config.toml
train_examples = 195000
image_size = 32
horizontal_flip = true
encoder_norm_position = "pre"
encoder_parallel_block = false
decoder_fused_qkv = false
lr_schedule = "cosine"
final_lr_fraction = 0.05
Rows from block 9 of the image encoder of a small image captioner, named by matrix and row number. Rows with one number belong to one neuron. Each number is 128 + 24 x the weight over its row's rms, rounded and kept within 0 to 255. All counts start at 0. Numbers have three digits each.
After each neuron's rows are labels from the 100 images, of 14976, where the neuron reaches its largest size: "responds to" is what is common among them. Only what is clearly more common there than usual is listed. The data: simulated fluorescence microscopy of cells. In brackets: how many of the 100, against the usual share in percent.
# gate: MLP gate (encoder.blocks.9.mlp.gate.weight, 512x192), inputs 128-191
# fc1: MLP up (encoder.blocks.9.mlp.fc1.weight, 512x192), inputs 128-191
# fc2: MLP down (encoder.blocks.9.mlp.fc2.weight, 192x512, transposed), outputs 128-191

gate.422:095134143103124162178137161152131104112151137139162096158143121102110128119128093164169092138118065096117095107147114156173106137136136110146144133149106119158120148135112097140158145117126097
fc1.422:108155143126120118120077103121097120158119154118142144116117110127104161135119124141166127179128149068130124100116101108151140143113097119151108124153168148098148155179112161120118104110159113
fc2.422:112094146123146120123153147138073112142154125098161148106111174133102107132155129165151137148110121121115138126124107149106117106118171099177142129149089119134140139098112119154130137124110104
responds to: long thin cells (100 vs 13.1); crowded (69 vs 24.9); cells: ten or more (69 vs 24.9)

gate.24:085112112128147104068154138099113100164158132094118089131147119144097084142162103109102164089147117152093155129135124118109114087147119114180102108145121128130117156096099106147167136111145128
fc1.24:150136177081136098093178191145164159165157142115113133147107151152103116121131106104131147131111127097149148133133120137123137095140132144128108121144125127194103151094131130112144159135072111
fc2.24:150109100124139140127142118106101084148177149117124116100098147124106116127073168121177126113140091087108139155194119140108123108125116128128104110145149125104135095141112149116187123109110099
responds to: ring around the nucleus (88 vs 12.3); cells: three to five (62 vs 25.4); yellow stain (47 vs 20.2)

gate.165:089131147079111137124051121113113113133087143113125156101139100125144112112138102123123117104119152097181118141089111130175155141176115150076129161116148134120131105178151117113118074154106097
fc1.165:137113121101156097119109090111150114111120166120113108093135134131107149190145119134126099148153156146143152125114144125183183129104114144107159137124152097105150118111139121154113096181143115
fc2.165:074080160149102159139122149173067173142145119108113129112137113143129109106106139184176155099179141135113129152107158143126184141172142160127160157156135107113123098153142158117091157148172134
responds to: green stain (100 vs 20); crowded (73 vs 24.9); cells: ten or more (73 vs 24.9); smooth cytoplasm (59 vs 12.1)

gate.492:152123129124137080139114119120146147114145154167179148105154122145114089167131148131130128171095162077126130156143138167145121130143173093128104115123111123077098167117094109123178120131080129
fc1.492:145121121080178165132127110142126116110155170161126114099130145114150172116102102111155150131154082166155116113130131119130145084143142117159115168142101183115099113138086164145136106143118140
fc2.492:163142101121123077162134112170136136087154157119133117153131111119169120145110113110148119109138099115111079135134133093106125125130110118140136148131125121182150119132106125166135135132090120
responds to: membrane rim (100 vs 12.8); crowded (74 vs 24.9); cells: ten or more (74 vs 24.9)

gate.446:186117135117110144114097174113121096117169100140110149146091113128114153094112155171165118136127136111127198197144132140105155134111116146104116158138143133116121142101091133148138119130135098
fc1.446:085092119122130137142128133087122121119127111129117137101116120089143163178111116134142127132141184138171111122095161127163120142145123081107167099127157136157167166164140108115134149106143163
fc2.446:130151140139121108096116160088092105131116126123091118107132124114155142148067097142109130123128154162176128159151142119095088136146110127104126105138129116149098147107160139118115130087120135
responds to: yellow stain (100 vs 20.2); membrane rim (69 vs 12.8); cells: three to five (51 vs 25.4)

gate.436:129146112132205147148130129141122116115140122076139119123151095110159162129113128126132118136141114092118148151108150161130088098111142096133099123135130114116103083101118146137161100120117139
fc1.436:139148160135137106141128101130128096110153085115137152135064138127118139118126153100140105151105123125104163110127144094154172146136099148123149140137148145162150123136116141125133150120100128
fc2.436:098142128141140149147097135114116138129149148099158100095133107125135106170102146132116136156111098157133144162168148131106153111131154128097107085175104112148165140115089087073120117110114137
responds to: membrane rim (97 vs 12.8); few cells (64 vs 24.8); cells: one or two (64 vs 24.8); cyan stain (42 vs 20.2)

gate.350:136123117126137138126110155150125126132119129155135115125098132147092102116161155120133141167143087106150140120138092142104107149112156068130082134145150164168139122112150098133153119101092098
fc1.350:117115105148116100121125132118132134119115118151132158104130067117145136117123116137101138102096121112115104140125102163122109135149160112136118136169149127087111118121127151168165152107157123
fc2.350:190132160139093150140136104127134110113104120158131106097091120115186148153147146123113142133148106133139138143131132147136144145117128132100141211133144106167140154106156082154082140136129169
responds to: ring around the nucleus (34 vs 12.3); fibres (33 vs 12.6)

gate.269:130108076104115126143103129148171099110110145106144088130132134143147134139144095103133145151139139135086130145107134143124156112101201138117116169156122112095076180127154092138135107140099126
fc1.269:126155104105140175142086099104133100066092139096123114129113128142125134123143114129144130114138147123130094148112138179100104105099148133178111138106158101133116136116108123132123139137134112
fc2.269:165127128083115134136140143152146176168137198157206121137125118169149086093122165120144128146172161148145132152130083120135103116117135152088132126143107129129125132140156151119099136146089085
responds to: cells: three to five (90 vs 25.4); membrane rim (77 vs 12.8); cyan stain (41 vs 20.2)

gate.208:127108145156153164152137141179172157134151125116114105123149113102081096118108155128110121184134083119149138138142128119122079150131166124150117143158111113142101152113121147175171140102116120
fc1.208:123173126137097113164088158098112128105146120140126113118136075165161084084149130127091109089113164120141076161138131098129163130159105144126087119143106141110158156151194127146084129159137146
fc2.208:132112175129169091108114124099104116142152116126124130111152114164107128112131140137119127112130095155129116137120129129139143104073174126149094113196174125141114139124117058173130154131113139
responds to: red stain (84 vs 20.2); long thin cells (42 vs 13.1); membrane rim (31 vs 12.8)

gate.238:139140113166119134150166114134128115113129142129108142135146129145065110083129138134126125136132127098122119132172148073147105145136158080157099137126100151129139113123118176135192091109119147
fc1.238:143123141125102129139139117199151129105112127128089072137091117121121132100116118129125155132122154119107136102128119164146117099154169116088124144149139143092082132095146137101130155134135145
fc2.238:135145127145138143131146117124125120145095157075124145077111118120123104113126183115087130147121103121122122112153045095136111124122115132138119119126121144102150176108140112093145099139147148
responds to: few cells (81 vs 24.8); cells: one or two (81 vs 24.8); long thin cells (64 vs 13.1); red stain (41 vs 20.2)

gate.407:124110121104125109155153125100124167125118146140153095112145143103099148139123157136127139150113163115121166173103134136158111130117150101139130132124109117105150123104134120089182183150090111
fc1.407:103165149157115171137109141129105094104091125125108149139087129122108103142135146113109130176096112181130147121166171099123181137127097104146122127133091150114132135172178123101152086136141162
fc2.407:122134126129097137094104118149104141133175137142098126130134138136107142084152130154145121117124122105078146137123079156118136113132101133089134087093137129093120100096103186136128156129149101
responds to: yellow stain (91 vs 20.2); fibres (90 vs 12.6)

gate.265:110151133145125153104155114146111135133111160135123122132129096100159092124111094119130102110152075116120111142112133119068135133125129126160126058115099115088117146089119149108147095109131135
fc1.265:123094165083125117150125099116118140144123145156153123144162127117153118144165115095130115162172106112133119105138141121145145142142116090121166123134105136127097103120112118113206120116118132
fc2.265:189121103153085147110136107128163156141147145123143098149126103119125129131151153124154150103164129123130136135124115104111078137114094132157116141145076120119086141108130151133120101095136123
responds to: bright spots (59 vs 12); cells: three to five (57 vs 25.4); membrane rim (40 vs 12.8)

gate.218:120118159115105167128119111139152107120075105126163167104108146161143167125109154135120145134132097094145161103152134118169109125164141137120122071117127165124090110131144128138173161090145139
fc1.218:095150135135131105128144158171128108140124135092115112124126131149108120123156097147095108149129140143142126144130125110122083123130140107155106163121117115136153126147124084110154085172134138
fc2.218:113125133157090135090127138188125155161165093095171152113136144111101094145176159127161109158144115102090118100116094107113159082104134125154145130187115142105125120141134127092162152114130167
responds to: crowded (100 vs 24.9); cells: ten or more (100 vs 24.9)

gate.55:101132156086139144154132115117096116113123159112106156124114102094120113116122121138115121157142120093109104152134134163162148154100135153095165139144170131111145122111134181131124095095108093
fc1.55:101101109133104136166119118114140113115107135155159152122089143119150102150134155109141163128157120109116091150155123152119138145123154139098125125125105127153161144146107110134110159134153146
fc2.55:117088158146107097136120133118153119128094100162140097151128099118122097131098141112136181091140164198138111174137094110121131136116110141124122178151154095155148125131113151086105123123122154
responds to: green stain (80 vs 20); crowded (53 vs 24.9); cells: ten or more (53 vs 24.9); membrane rim (39 vs 12.8)

gate.483:159113115113118137128115140146094112097102119164139131111120140076126111090140171127135109148153148069104142116145140110116092113120170085113129110116120116101121098135104147097178148132111164
fc1.483:096153128111140132155093121152114125098106101082105143070162105145086161127143129151173088157124114153121159130116146109139133161133177145125173166103179127123117148137143140130126097102186116
fc2.483:123105129096142159120086121110148127124119149153154154132078159112132142122118134148092119148143177080181112120132124145138142136162129151103137180122140139126057119157144125140097118168129113
responds to: red stain (100 vs 20.2); few cells (80 vs 24.8); cells: one or two (80 vs 24.8); long thin cells (72 vs 13.1)

gate.312:162107127171118129131129159136160112148168176117141135151134100085149097074136127112131116159121108102125145117165119140127166123133146095128139157136120180123102102135118141092153109112126127
fc1.312:118141144133135096100130170150192121120084102101121171149164105148123119124151109113138135137110103074134141173080128149133145114137164130151143131135096105172144075100116179126111153109169081
fc2.312:092152113123077159130124125146113154138123152144152164139161131122138164121140111166132123131095130088133126119128139121127184175137156107144101092161118107152140145163146084136111156124172121
responds to: fragmented nuclei (69 vs 12.4); crowded (62 vs 24.9); cells: ten or more (62 vs 24.9); cyan stain (57 vs 20.2)

gate.117:175160129147124082095112080110146118062147145099120141158140149113132065101116123126137118152119089127130083137100134159174080124135147145118131161130194131142107130102125118171137153121133100
fc1.117:100139152134125115137143127113172129134128106130154114152100149133110075170142128151126109159187167088162139133120113094160115106099148132083143108117153141181159092104122095113141129152120142
fc2.117:173163121123138113125161125118128156113137163155150148148116163161112081169146100122130127180139121107146084132082093127178100144134114107150120165124124145127114116151150105140136103133087151
responds to: bright spots (92 vs 12); few cells (83 vs 24.8); cells: one or two (83 vs 24.8); magenta stain (59 vs 19.5)

gate.175:115115140156116114171140137113120154091155160104154114115105129109097138113128135123154098146132112100122117111144146157169158120156175138129161122114108176074124123131098162134169106137107123
fc1.175:131095109182084160129098163119169094110110132100119117107114131145111143143150166116099094163134138130167170104133090118133137140108106105159122140129148128117175111125132149129104096154152122
fc2.175:130136115106152138091168145156105153120084129156131097087163134125152138106160093106100115116120144181118122101109150100150114125128150107134103126121143175147134137115153131098099107163114137
responds to: cyan stain (100 vs 20.2); few cells (79 vs 24.8); cells: one or two (79 vs 24.8); long thin cells (43 vs 13.1)

gate.188:108139103118131107116146101169145079116108091160109128115131131148118104113122119169102140124137097136127135140076126135179139130113147144115128128140135132113140114158126162136132130126103159
fc1.188:178145129149142120134114137135123144130175129124144134169101122166140117105127183144132122174120119111103138138136111126081119120137097104167133095128134120147112157123100098170135142122090077
fc2.188:099112185107078094125154106143065133141104119126137086128144129173107098093115156121133146106157153188156085126118114132135110163112134124140118140140130112127122143119149137123119123139164148
responds to: green stain (100 vs 20); crowded (69 vs 24.9); cells: ten or more (69 vs 24.9); bright spots (46 vs 12)

gate.420:100122111131159164159124112144132098156167108128085114129129144055132111115131113091123143144127115114119105099153118116136133115134140116131116121108102178109141093075121173093143137120110126
fc1.420:140132125121135155127122138110116129127072112134145151129111118104138162120097114110149136160151152132138112139088142187097128159145132156088116113192160203153123120120081138106150125082134086
fc2.420:171144165113173139096103128128138157114157140146112131152127133133119120112155103170140111138136149094114062154132118096108115081136143137131174151115160115095136130117123133137130089168084093
responds to: long thin cells (100 vs 13.1); cyan stain (97 vs 20.2); crowded (53 vs 24.9); cells: ten or more (53 vs 24.9)

gate.153:136148123108105167140115126145171154110113077146104154138120108119105158114140132154122067167110110112126171116132105120140110113129134141123142170145118096101160132141126161115173101150137145
fc1.153:137153114126109133113140168143100132142125190132108110101125164144125094173162158162134156128175109116121139105139132101135111111115135099148121111095158170141160117155133103121139103119086120
fc2.153:120131140073090111160121101171186127115143160138114147078089164129096118095138162118124130120143110144131105143102160121140125096123120162127171151074133103105145087133141143153129131114106141
responds to: fragmented nuclei (85 vs 12.4); few cells (80 vs 24.8); cells: one or two (80 vs 24.8)

gate.278:117142128107131101121178132137159105173127122099128101145087147136110091133098151110139125117108119088141096119141128108129139180164106084138118104133101142136118132100089039110166179121080167
fc1.278:100180137087105110139097162146100132104147145127143141112172074138112133109125119113107129120109113135143107131084131135172153106127141208082176177141125116108137136106141133127117097154125109
fc2.278:156131107146183126136173178145139127166081141137124062140093148126129102136143146158098144128147111133140105139133110115140126146146113100113111108181129134143157120125129099148150180117118121
responds to: long thin cells (95 vs 13.1); red stain (95 vs 20.2)

gate.485:144106121150099150121163154105115140158107139120118134133102174110122126150108132058122130112155141147175109104146078086137088132132107101131122114099079121146151105133126107108123136133096106
fc1.485:100126129084089125150172096144091180110173176153118141110153088148150095098133142118128114162132134127104107106130128129136157132151149130098133105137146145129168139057129136164106102147134129
fc2.485:109106109123086117141087120111122111158115088121092130155136087129104126134098112116127161130107117129123104158124152137118167132131111136137161138136142084078092147151101161107137120154161114
responds to: red stain (98 vs 20.2); crowded (61 vs 24.9); cells: ten or more (61 vs 24.9); ring around the nucleus (39 vs 12.3)

gate.384:116150109131105156166089111150131118070145136142100157145129134112100156077088143102126113132146108061109132107116097120132113164135157086116122130100121168133144159150134139162162113125070109
fc1.384:149119133146111132100114116144115106113129140102114096098112130176118125121150138175126145130130187146111115158191117158139123136150119101151184137144131145093057150149122102143161136109121051
fc2.384:173136134093137099129139174182135128139084116107131125161143115142155109180139141143168132120096141111123126147106096129163122158163113123133130118154100153130127094164122103115071143149150118
responds to: long thin cells (97 vs 13.1); few cells (68 vs 24.8); cells: one or two (68 vs 24.8); red stain (46 vs 20.2)

gate.309:113099129088111132144122121130121081128108112088132127162123169110139119112145129148154109144095121131126107158071148136102094159097128116152112135155090116142120142131135116118136159083091101
fc1.309:110126166094120141160121121158120155094133113146120149110085128120099135169124129150131083167155151104149133109143109119142141120137146125109139140093116164138131074106139128111161125131148118
fc2.309:097109145079133152156135115135101131116156102143100149120165122165117134145119127111148098131143121142072163128123163115126107143119125137149125120105159132122119135134137138118119114166138128
responds to: few cells (100 vs 24.8); cells: one or two (100 vs 24.8); red stain (93 vs 20.2); long thin cells (56 vs 13.1)

gate.291:086126159134114143096107111169145159104076147102123103123132132103111160140108092125108125120139156157116122106131131129157112138108150134151168129134139153118177106125112157113125078151142143
fc1.291:121181131105129149112130123144122130099042152157127111129131161091159134148140064149114107165127151143138121100117144142171123110140137120146098128106148115119153110116167097094114126122130143
fc2.291:119092112158108117154098135113121133180170153137142155154128102153132101126104124149152125138120102063124137140128104156139150167159128136122127134094111142156091139112128108152130134122093128
responds to: cyan stain (100 vs 20.2); fragmented nuclei (33 vs 12.4)

gate.431:055092075133129167125135153117139102119120095085089086140113165157124156162140085145145120081113127126148140129116160166119190154151126130142159128129145137086156126158095127113124142121137132
fc1.431:116141140073113119164114108142153150105123150137137104148142148146118172109153170135122155170124130154165127108143098055140120147136144147106164105141117134127105142109133122099102166104166123
fc2.431:124149159121112120109155094109091136132091106135125159081095139173137136140144116107156141113078155150123094135120128157111115140155106122127155128169132130154100111170142106143139155148123115
responds to: few cells (100 vs 24.8); cells: one or two (100 vs 24.8)

gate.476:159151116162139091146111086103137089119066094095100117139143117136141147183157136112188173099138145168148147119135171138116141111087120132107156124169138126131173195160154124118145119118133141
fc1.476:131114154116128089131145106182160130128131141159130128101137122113182150099120155164120144163109148096157100140138160106120098132120162134091143163135096109149125124116129156157151072119158097
fc2.476:089100112153104104138130147122150172117141101092100089103128107136117132163168152144110129110074160112059153108149150107101137117148167137160146138131150123111153153117107137140130132101093144
responds to: cells: three to five (94 vs 25.4); smooth cytoplasm (42 vs 12.1); vacuoles (31 vs 12.6)

gate.395:118123132153122129156120111127167103085156162130092153170138112109092117125135166119138111134103090085119115110129083124120110151104159120142112138099132118122117128108139160157162109120100107
fc1.395:161119135132143121127108065116127101111115154159145088127145105144141165150079124151131099110107098163132117104124130137117057074144108156104137181165098144095142127094164173121174136071117113
fc2.395:123068141153115133159154119141185161086127139111111146144113134118138103112148153174130104150158106138123125077171155117148121150155126160149149120152085139173132109076154118099111105126125169
responds to: few cells (71 vs 24.8); cells: one or two (71 vs 24.8); long thin cells (46 vs 13.1); membrane rim (31 vs 12.8)

gate.353:125146149150149113100115127138093124105144106155148143144116081165120148098158100094146117134130093126141154133151130105118156124155077116135156109162082106136133159124150141128089115104145157
fc1.353:199091122123150127164190142105138171096113133147112117151161140137172093158107120143138108111093110144142111177116143115109065120152162119140115133122181084161119096096120079137127169165130116
fc2.353:154115085127109136131143126102120152112102145163169116147133147142198125168111159126137115112123135114157099122133147132134076129114143164124114122078153116140099119116147121141169123103134145
responds to: fragmented nuclei (100 vs 12.4); few cells (81 vs 24.8); cells: one or two (81 vs 24.8)

gate.298:121115126136152160162127147149109138119131136118154103110142122104070118101129103130118130188148144119103135120147136096132117110128169122129133160147090155103128143111101142130169101123091147
fc1.298:081184119137144148135114122143129115137140116132127130124136151136118129148156106142128136149155143122103166130142122115116133126136123156155087160086106152105137114171138118065165103136115081
fc2.298:087123135154131135151130098116110165123096148157073117124148160156150122135126110136111145142114117133145103187087147142117121091097162153110169115127156113153094101126158101155080111161100129
responds to: long thin cells (100 vs 13.1); cyan stain (72 vs 20.2); cells: six to nine (60 vs 24.8)

gate.151:162083115167122147125135123114097160084162125122161130140121099139144135121107156116094120137114091151100116145137147115111103149081139139126133154106146099132075110097089135169134126090139104
fc1.151:123158108146103134122119112123122140096121089090134159136177127107160139103156096134133106120136118135148090136143130131121135088112145153175140135119105093068151141149148132168117092109151102
fc2.151:143139131127125101115177136092137124158117127140163090126129088139126166146153136157190119132113166145137161138137116168119103167091086120128140136136123146162107163134137123105092170146141149
responds to: bright spots (98 vs 12); cells: three to five (60 vs 25.4); out of focus (42 vs 20)

gate.390:141151132166130125118130113138153118123155122128136131157126162156147088102138177131116157137152112143093101120141148084079151126115099120115141117138131111127084132111151145153120137070110143
fc1.390:141098085114123119159139144132170121118115157108153106175129128116122126150109146144121120162083135120117105104144102143086034171156140088120109095123139105201122127126095062145165136119105139
fc2.390:089151132114124133103123089155154149101165089116103162095156162101103156087142114119122096132136114119122137116087139139155183112126103126142130150096132104091131110130132169121117141115146144
responds to: red stain (60 vs 20.2); bright spots (36 vs 12)

gate.54:099112121120174101123130167097109121124119176100129147151112108109131100089112101090098137119112159145096090136094122116138120102119125121151100174137157114167139159112164104118130114119107103
fc1.54:112094135098160132129139141123084060101126179172095108140102136120094071116125155137090105124099145098114139112151117110124124130128140116123156136085100094163123144107137148143114127149092194
fc2.54:181114126131147111144126119135142166105152186116090105172136140112134136141129093141128138134127157111141115137179129123137130163127116111147118130156100075121156151126106117139128101134107087
responds to: cells: six to nine (93 vs 24.8); bright spots (80 vs 12)

gate.74:101159095144123153126146118118155141094122107114109134138171149149163140159146099130142148135134090166153123103134142086137137092098114151101107138143171149103163122154102117108139125107166144
fc1.74:114150115084117084184123118144153107152123138141090156176144135145120107167098147144090125133129106135140081162103131095161138149131164166123183148125103128136105118116130070122145123147154121
fc2.74:174130130142107111153124085146162150169102123147147162158129144149124117150089122113092099110134103131167131142127102120171092147156123130075163156134094135135133112127157116131149141140095088
responds to: cells: six to nine (72 vs 24.8); vacuoles (45 vs 12.6)

gate.16:125108130131103112119099134112126146112102136161132100146157138174136113137140132111131158119111168162118098099113126143163134083102092157108136152143134107114137117140138100117119127156083113
fc1.16:131116139136160099174137108116157183151127128178106157109145160125133128112144101117131132152129101095151153148103085076149136121134126144089103163129131112156124105108170107116126103117084090
fc2.16:104117144134135147118131137093113106100125128087098124085111092126113138117141073126148138130080113130099143140131185174111164134132098117119138091130137125089126150146122100142138183125141117
responds to: cells: three to five (65 vs 25.4); ring around the nucleus (34 vs 12.3)

gate.459:096163129132112126141109142175162156089118128100075164164144092096102166131127150138122097168151137087091122113144134155178137134113138106127127127136097132121108138142148163124151139094133171
fc1.459:123118103057143108138129093132143133100151161119075092140176126132113185121112121150111110120140172140083155148166159117139111113085109144118131109146104115156177152153126127142146123153099119
fc2.459:117122120190096156136132112055128082141107126120134116126157138131131155084116142155152120094126127133133142123146114159100113123139167118149140131159130151145072166143168126102080149111104147
responds to: fragmented nuclei (68 vs 12.4); magenta stain (53 vs 19.5)

gate.369:165133130168134152147159156112136144129146135160169104167113134111146125122127155118167106116148106151086133115132121113109119131141113116131103127129124167107139127147096139122160187118111162
fc1.369:135147075134113079179153163119166150154140086156154123185130102073145077103113155118125143159121068127123111148119128129067066127127125104129112079129104142160131087144146077107140190114122139
fc2.369:151118122177138115109117159163149098132157157138132111136095128100108102147121155136133148130113111114108105161128120107099101087120132113160129138144146105144156103077122095144152106114067153
responds to: red stain (100 vs 20.2); long thin cells (50 vs 13.1); fragmented nuclei (48 vs 12.4)

gate.429:154124132098148129127112120154147135165141148138119147102143092126106112104130085155137068165124101076115142174099108141126133163151136124142148155151093118140121105133139139129147106133144132
fc1.429:093141158090152136125099094153126084095112136142151154126113115147115096113144111151139139130158156130092142166099140116171181144122121092157160130127092103142081136109135124114124099119097164
fc2.429:081085129147106177103139117152126140158179136118119119090153133097123112134141121155133104128152164145118145114138147191131105126126144158152153113132122116116108101117124129094101141124167137
responds to: few cells (99 vs 24.8); cells: one or two (99 vs 24.8); fragmented nuclei (94 vs 12.4)

gate.224:125134113145176082155151178108139107095158140136120154153152112145152119151139131160176152136142091124140104111156123148127108115136092132113120149157109124133194109152103090135101086119135133
fc1.224:107145092131109093104089122122153130115105137108152106127161146134149124083144155125102106122132121102125145155144127147109122154156105178114105078127105112146122143123100115150133118150126140
fc2.224:109147099120105098111092092142143109144140094113168148143144173135151101156130168146125115168137084157165142122114115118167136096144130113143127123120142159122124134141126127112129126084150164
responds to: cells: six to nine (86 vs 24.8)

gate.477:133118160102150131155146157181099132115154129131146131158105125134105138103104146177121129130129151117090154154134112120118116112082149098113128136110101105104110159100099126104133144169124104
fc1.477:080117154165106162128136129087105125132110165123114172137132124109128141161121122127129124129124105128117091101144182134146122154146151112169100118099129142121148153159150131118139107100131154
fc2.477:132113137104146121138152164117133135106118134086100104094097149135170136154101073109152162151119171157152129144132153136117128146172177148111122127158145126130103134116129093164158118168133143
responds to: yellow stain (100 vs 20.2); fibres (47 vs 12.6); look: membrane rim (31 vs 12.8)

gate.354:181105144098077125138103133139116155093122155121123148158150094085073117095112116127116077155138103129138137132135100110128124105128161112119162141092091161067112133120121156136163144163103114
fc1.354:147085121089153150163110128126172108143091125156187089160148114123109075165135170132123118138143113129136122102096121102103156126077145124122122133153173122129128134127099101133117114107085145
fc2.354:117142118101121105150111096138093139107117140132101069106120119124130126118101156169157090076112139133128093145132143117130128157118107125080138129118146138139120151141099130122107141123147169
responds to: crowded (100 vs 24.9); cells: ten or more (100 vs 24.9)

gate.377:160113124148120144163154126096131089125099159107106153129172138125104115072156156167106135133122118074119142125106092138117101137162124118123117137134116149086140147127133150138202108148123143
fc1.377:118129139134099146113093115090138157131133127122135120139166133105198122124160135126111124117151108156137166120160158142126104122128144175092105121157126154142115079135088124137127114157143163
fc2.377:124175115140171127145131113151108110141159158108124121139117129149147135119133105184126117135127129114131107156136131123149141139142146096096146132145128148093112140173082138111138136114177119
responds to: red stain (98 vs 20.2); few cells (83 vs 24.8); cells: one or two (83 vs 24.8); fragmented nuclei (74 vs 12.4)

gate.184:103093143113141119140171161159125137125133142129119145142123086117063124098121121145087106096133131133152127130145122150094121133119144150088124121112113158127098146153144156164131101077157126
fc1.184:188105153151154126115094086148087122102100113114089096124117119140159161120110131150109120075114146108123119127120094124141176115148101130129146097111139129134121146149127096107154140136105083
fc2.184:118122162116121107164111091169142135140106151104168123133113146129131100129080119139091147125124144135156108131058143119149157177159123150154127164146147152139119136157126125133060162160094179
responds to: green stain (71 vs 20); smooth cytoplasm (35 vs 12.1)

gate.119:138140114168163085092085120093136171146138118116100084155140129121107133146134146120174155154135154170149090108127130111129134122129098115077141098122160120141135139120127105133110170105153140
fc1.119:104085102164088117094157102140140150102121169118132188124145126122158143124145118124128143119096113134115133159114142158145121110090166182122115143090108078087083078146132129119098112104151102
fc2.119:119135113135086126126109081124151129131119123132099131113160095137143122136104124143083108099154105130123114126089143147095112114129160155166139135091151095105104091109135156173120129107134132
responds to: ring around the nucleus (93 vs 12.3); cells: six to nine (58 vs 24.8)

gate.453:114109117146116140113124140110115148102154139184148147099116116101035118109155141116151137150114083102126191113141133131112127131122124109128121121127098125106119137118098130107193142186115087
fc1.453:133108147105160131158093087113182130118145098133143146113093129205122105091152103157156151132129166130121113138130136128134141115128119156107166167121116114126113154169126163165094098206121113
fc2.453:151168172121083121105099115142110120148111117104145158134195105171140129060167141150112120131146095148153092120103139188162155143104127186104122132110129099141077132173100147122144137151140114
responds to: yellow stain (61 vs 20.2); vacuoles (32 vs 12.6)

gate.118:130117125133111147160124180093117127145152158098082125125116127055085127141097117113170100129103106126122107142106144089089152128174154105115156183113135115137145095090114158168140116117116156
fc1.118:120169135108120136138124125141120126126148094150143145136137168119107137083158158145121148116088091130170101111094114170108164138141103110116130150137162120138125132115099122146102100139128153
fc2.118:138108141157135160120145138132146169136129158124169098152110148135092180121121112106175112144140144109146129113141095141146076125107151110172081157092100162130114123103083107090093200126110129
responds to: few cells (75 vs 24.8); cells: one or two (75 vs 24.8); membrane rim (74 vs 12.8)

gate.237:098127137165124121151088128149125149128136114150156123137130114104119123118132085140108125130155159111106146125108161146133133116122140131118172117142135119098103119184150130128135099095134127
fc1.237:101119128114095179144132096128151111109122133176153104116116147139092170095155134117140165166130190134110115103125117091159181143130143126122119139127144105118170169107131090073092149134164123
fc2.237:125124110117124123152122105063086133113079164154098139085114178134113142087137146146153136107132122153125125104120131113170136169110092158090136168110152139123140142121112165096104131138169122
responds to: bright spots (43 vs 12); fragmented nuclei (40 vs 12.4)

gate.126:132171103174110128152163128139124092129178115151149203172168133065112130165120113155110113149114118113121090117114124115103099096155165126142130131115108165093105097136125140135138100129128136
fc1.126:152126162111126153143136121121138131158128125148165159169115078106134138135110144148115084120122120129130139151086143161119107165133116115140142134149137134143103100143136133124162098218151154
fc2.126:144106135087166119145169096131159118158149168112147137138106128095118129110092133134115072126156141120163107141080113088120131106141175139118118126106139156105125106092128147123177100148114104
responds to: cells: three to five (76 vs 25.4)

gate.73:088109147124098130133114094116092110124097099135135121135137126122096095153105099138128153117159142131143114123104131161144147135114125134116137133163129149095160092134132198121125127146153137
fc1.73:083111154147129120122137098122132129147109121110132131102115107110140136144073124102146155110146156133164143109106137152144206113136123180099143105115152126117131134136153141105090124144128124
fc2.73:120104161129111100138136164160095105134152113116148075127116093137121110107074129125172159124139151153145117113120101150128144159138119145107154130134142109156151141127131126085126139160162138
responds to: green stain (100 vs 20); fragmented nuclei (51 vs 12.4); smooth cytoplasm (39 vs 12.1)

gate.166:089092133125135118187117095159131134098168133122147121131139107121077142133098182153153117194103130117155130104140122149151167172123145097141177101121125137118151088102130171100157167136149098
fc1.166:141122138167100137137110132095189140145114068158138167161134145172135117103076131090106152116135106128101167107128119111091106126089119117078102144121118152152101104148094156146104103113158140
fc2.166:157114123137122136133074158125154145099153142165179150118116146119163130106128144110124107151149082081130139118165129099147134107097120105114117101103124138109156131118077125185139139125120092
responds to: green stain (96 vs 20); crowded (92 vs 24.9); cells: ten or more (92 vs 24.9); ring around the nucleus (38 vs 12.3)

gate.67:159113145127109079148102148159161150145119107114133093147134103066134130096136103113145148117086127079081127162078136135133050136120140116160129120144104112141138091114113113118180172108096155
fc1.67:146125134142141135115173104110132157146204142137155129127138176170125092129132152071111139149128071137139157111114170104113102131105120134184123117132093112106107131094113154136145108070109120
fc2.67:102170101126137146079140089094106135088116107103106118100104143153121141093129113168088145093133171124148155117123114141143166117118113131118129097105125122111127138145105166129147107103149106
responds to: red stain (99 vs 20.2); membrane rim (63 vs 12.8); dim (59 vs 24.6); cells: one or two (59 vs 24.8)

gate.26:124112139137123130175117114153126150102203121126152114082116143097090092114082135127136113140122130100117102142168135158104133137116153117129139111131107122083122111147102118123154116138136116
fc1.26:106143128140105133099097159113156133118132146085099100163112162128133105157164148094140110134135119125156144133154141123142150134133124105121126145078164159134150144129150146093178113108071145
fc2.26:109103105146147118134151133106115095130128161143139102092121153108155162187101121130102143111090179170140091163125120115103126127145158120157115135175165098162120114105120135140152134146111121
responds to: yellow stain (100 vs 20.2); membrane rim (73 vs 12.8)

gate.286:120113102161144125131128095116135176094185137138123081089153120077097087138113128141130083120138105103119151120110136149137149123132134104121146134091092144125103113151086138120166113102104098
fc1.286:118149123145129075128112094126120209116147132118107124112146141149126125127147176104115155109111116156121119122115133152118173137086123109144111158130121151165151167179089139154117158090158091
fc2.286:144104116119174098098131160111121154105148142144125150168104083111125070103111137127105111125146135091146094116171143139126126134156150154121132071151159112121133127127116177124158128150142097
responds to: membrane rim (100 vs 12.8); cyan stain (73 vs 20.2); crowded (62 vs 24.9); cells: ten or more (62 vs 24.9)

gate.447:095088155128111172126124094122178114130142169141117141124106135105121087150092119165138136156133150112107121164152105126163124148159158121097110172108126151098143104107153179104123098130139133
fc1.447:158122144136101106144091158122134089099123132108124124159140102140115146091139123157151097156141159099136153152133112137101116145154134099154104122115131150148122101120090109143139155117121132
fc2.447:132116148135125132116144099137078117143143117155148142097118106176136104080085144115148103156167131141124097105087094113132125139108133135164096099109110127133138159130144111106117153173179143
responds to: green stain (100 vs 20); crowded (95 vs 24.9); cells: ten or more (95 vs 24.9)